From a checkpoint of a small image classifier.
Data: trained on drawn small creatures on textured ground, 101725 training examples, 8.6 epochs.
Rows from block 4 of a small image classifier, named by matrix and row number. Rows with one number belong to one channel. Each number is 128 + 32 x the weight over its row's rms, rounded and kept within 0 to 255. All counts start at 0. After the name is the row's rms in percent of the matrix's.
Before each channel's rows are labels from the 100 images, of 14976, where the channel reaches its highest value: "peak on" is the class under the peak. Only what is clearly more common there than usual is listed. The data: drawn small creatures on textured ground.
# convs0: first 3x3 conv, stride 2 (model.blocks.4.convs.0.weight, 128x64x3x3, each kernel summed), inputs 0-63
# convs1: second 3x3 conv (model.blocks.4.convs.1.weight, 128x128x3x3, transposed, each kernel summed), outputs 0-63

peak on: body
convs0.13 088 [154 137 207 154 117 108  90  92 133 138 128 115 131 128 128 151 134 133 163 103 158 107  88  91 138  82 194 149 142  98 125 118 163 158 112 116 144 255 116 124 124  64 137 128 134 138 128 115 127  87 119 142 127 150  89  75 128 148 142 126 148 125  66 121]
convs1.13 098 [135  94 114 110 138 131 128 128 109 130 141 134 132  91 128 103 128 145 149 128  87 101 110 128 173 119 110 142 128 128 220 110 142 110 108 158 141 131 113 132 102 128 255 124 107 128 118 133 128 149 118 134 137  80 123 255 137 100 104 179 122 129 125 155]

peak on: body
convs0.36 077 [227 114 162 166 135 150  87  81 202 193  71 108 129 128 128 178 164 179 124  85 137 154 139 121 153 122 100 113 108 128  95  84 136  91 114 117 135 168 111 162 113  99 121 115 130  68 160 115 135 116 128 141 163 147 176 139 146 110 108 121 176 124  96  95]
convs1.36 068 [119 128 128 188 212 121  89 144 139 151 161 138 135  84 106 135 127  99  62 116  62 136 112 114 124  86 147  99 128  99 170 153 147 137 158 130 123 122 130 234 144 142 175 152 107 128 103 115 121 160 111  89 119 134 106 233 129  97 128 103 128  61 181 116]

peak on: body
convs0.28 086 [114 122 152 104 122 108  82 101 100  74 175 152 115 155 128 159 112 146  74 108 231 128 128 119 113 131 115 197 133 161 128 115 159  90 128 166 128 110 115 118 145 104 151 120 131 114 168 128 141 101 120 112 189 119 109 134  73 128 193 128 146 230 122 112]
convs1.28 086 [129 128 110 188 184  53 181 141  92 161 168 111 100 142  97 150 128 127  88 130 142 103 172  95 143 110  81 117 211 121 158 126  55 122 155 122  88 153 143  94 130 131 102 120 132 104 128 105  64 100 105 148  94  93 154 128 120 175 165 124 204  95 112  81]

peak on: limb or head; body
convs0.81 099 [ 81 147 141  81  79 131 142 128 100 116  89 130  66  87 141 134 226 134 108 146  77 147 128 146 132 128 133 125 148  88 128 145 126  98 138 136 189 225 102 135 107 128 121 121 112 169 128 160 120 115 140 118 162  81 122 129 111 212 119 128 122 142  67 112]
convs1.81 112 [129 110 108 105 120 103 128 114 176 101 119 113 152  98 124 136 117 130 218 111  94 134 115 128 222 116 149 119 128 119  78 100 155 146 118 128 128 143  98 128 137 133 252 168 109 132 141 135 129 116 128 140 139 136 128  68 123 128 134 210 106 174 151 128]

peak on: body
convs0.10 074 [111 126 120 147  91 115  94 136 165  73 105 176  96 163  97  83  80 150  98 116 142 160 121 119 129 173 133 133 139 176 116 152 166  93 112 163 134 120 184 115  96  96 161 196 136  78 182 151 111 128 102 115 127 128  99 128  48 128  63  83 114 176 147 146]
convs1.10 103 [124 144 120 119 181 135 199 146  83  92 122  93 148  75 101 105 147 118 141 104 128 147 201 127 118 102 147 106 147 122 110 102 158 127 109  66 136 115 138 154 146  92  74 110 127 117 128  90 107 126 103 156 141 123 148  85 196 122 130 149 144  60 169 144]

peak on: body
convs0.94 082 [109 103 250 120 145 141 157 117  28 143 122 146 124  97  99 172 128 112  94 119 128 121 140  80 159 149 139  95 147 122 114 128 193 134 116 120 134 128  77 154  44 138 129 104 111 137 104 130 134 128 116 120  94 140 128 107 138  87  83 164  94 115  97 159]
convs1.94 120 [116 152 142 128 170 171  79 153 117  93 142 130 134 138 164 126 158 201 136 121 103 106 123 178  99 131 107 138 141 115 137  98 164 123 118 180 106 111 128 119 109 159 106 104 147 169 135 150 117 108 142 157  80   0 176 142 152 126 110 111 128 151 160 209]

peak on: body
convs0.116 083 [129 130 117 125 128 143 128 110 141 225 113 123  74 130 104 140 192 125 135 220 115 136 104 112 151 128 137  69 111  89 130 138 152 131 128 150  94 128 109 131 114 116 120 116 128  50  89  85 101 162 130 195 154 201 114 129 114 193  98  95 128 127 114 119]
convs1.116 091 [ 85 156 129 133 144  96  68 142 136 115 154 181 171 148 115 162 140 128  96 168  97 176 106  98 108 101  44 131 136  66 145 165 160 103 138 128 148 110 137 170 134 149 121 176 141 129 128  93 145 135 114 122 135 132 147 163 113 162 113 121 255 152 121  62]

peak on: body
convs0.84 117 [118 125 128 115 106 109 167  97 117 190 146 134  82 134 149  72 207 114 128 134 150 102 117 123 112 100 123  72 130 134 167 120 184  87 108 128 128  96 148 157 155 152 114 141 115  98 192 140 128 160 109 132  77 110 131 141 153 186 203 182 138  65  82 148]
convs1.84 108 [164 163 171 161  98  88 123 116 128 156 130 120  88 155 128 107 165 114 127 188  54 108  34 111  89 122 124 165 135 133 140 169 144  55 126 110 136  91 166 128 151  96 110  86 117 194 136 139 117 131  34 134 152 154 133 146 140  86 129 102 171 113 111  92]

peak on: body
convs0.115 138 [ 96 120 149  99 105 138 128 138  62  91 156 116 124 149 133 140 147 216 169 163 125 118  88 135 122  92 211 136 115 108 116 128 121  95 118 113 159  45 101 135 126 139 139  94 118 129 112 152 100 112  84 140 213 128 110 121 111  96 126 115 129 128 221 132]
convs1.115 169 [128 154  81 136 130 135 134 134 101 194 122  85 119 141 117 128  96  98 131 170  76 134 127 128 122 138 119  88 117 127 128 124 101 161 118 118 116 155  86 125 135 125  96 165 115 122 137 124 122 109 193 122 149  87 135 126 124  99 150 127 159 101 132  95]

peak on: limb or head
convs0.85 124 [141  96 137 121 115 137 117 187 149  96 105 132 155 128 134 138 165 151 119 151 128 117  76 129 143 134 129 108 123  92 128 128 139  87 154 135 116 125 137 160 218 146 149 135 160 133  75 114 204 135 183  30 121 169 128 168 123  86  91  98 131 106 208 150]
convs1.85 102 [122  99 118 126  90 141 128 148  66  84 174 180 105 111 167 121 131 115 128  67 170 107 138 118 135 115  78 115 128 147 148 117 142 171 118 139 186 121 133 151 107 151 185 171 130 128 137 121 128 120 160 152 116 151 137 134 139  63 122 118 133 116 130 133]

peak on: body
convs0.96 216 [114 116 150 111 127 140 128 152 112 103  94 116 118 143 128 122 137 127 112 169 131 102 130 102 141 142 162 120 164 107 152 113 128 128 128 125 127 127  95 142 128 133 102 124 126  93 119 180 104 114 110  98 125 115 255 145 104 155 103  96  91 140 123 114]
convs1.96 152 [119 116 121 106 117 128 128 129 137 131 135  89  75 156 137 128 137 116  46 128 145  99 131 128 138 131 109 128 133 116 136 122 154 124 129 164 128 158 106 148  66 122 123 113 128 125 128 135 123 122 158 148 124 155 114  58 128 142 140 153  53  88 136 105]

peak on: limb or head
convs0.111 082 [122 149  73  92 100 128  91 128 137 148 137 119 128 107 107 178  94 134  99 108 123 146 122 109 128 143 144 206  71  92 138 156 102 162 212 134 117 172 108 116 199 137 168 128 139 127 109 100 103 127 170 155 136 119 143 128 117 100 128 164 108 223 189  98]
convs1.111 048 [148 128  78 131  75 128 128 128 121  21 144 121 172 145 199 113 175 117 128 146 149 152 136  72 128 128 101 105 126 148 117  85  30 148  82 122 128 137 128 183 128 154 185 170 139 112 147 128 102 120 134 112 107 135 128 128 104 147 128  94 117 128  85  55]

peak on: body
convs0.34 117 [133 110 138 127 128 127  80 106 127 150 128 120  96 122 187 123 117 156 120  71 144  95 148 226 168 128 130 156 128 114  99 138 128 120 133 122 129  84 129 168 112 132 105 125 133  98 121 251 138 128 197 138 151 128 140 128  74  43 150 114 149 114 107 116]
convs1.34 103 [133 138 131 114 208 128 128 128  83 121 128 120 137  82 128 128 146 128  19 128 172  24 150 122 111 128  99 101 183 128  83 128 123 232 211 112 119 117 111 120 126 128  93 226 128 133 151 124 128 145 109 115 133 128 141 121 124 123 255  96 140 107 116 119]

peak on: body
convs0.79 078 [145 128 142 115 128 115 144 166 146  85 156 151 124 210  73 127  75 137 133 139 158 140 145 110 116 179  84 131  77 159 148 131 142 167 115 141 128 128 189 128 121 128 196 186 110 169 135 140 121 129 141 128  81 132 163 112  63  71  70 141 134 127 137 202]
convs1.79 085 [108 138 123 128 220 170 143 144 128 159 110 140  84 149 107  89 163 180 111  78 139  96 228 138  80  96 114 137 103 150 111 163 109 136 120 151 128 134 153 132 114 147 114 171 119 121 135  88  80 123 149 106 119  76 179  57 185  40 111 143 141 142 111 108]

peak on: body
convs0.91 113 [ 56  97 109 137 128 133 126 118 130 115 120 128 102 131 144 128  65 197 127 185 107 128 121  77 100 115 166 140 113  82 147 136 123 216 134 165 117 120 137  82  85 111 142 128 128 111 120  77 122 135 128 183 177 102 128 162 163 144 113 128  91 130 226 110]
convs1.91 112 [118 111 137 131 133 116 116 142 133 114 123 122 148 218 132 146 110 111 124 101 121 241 123 134 128 159 128 124 118 114 173 102 135 180 120 120 118 141  92 128 128 164 128 170 128 138 122 128 144 104 128 127 151 147 146  75 128 103 109 128 175 133 121 124]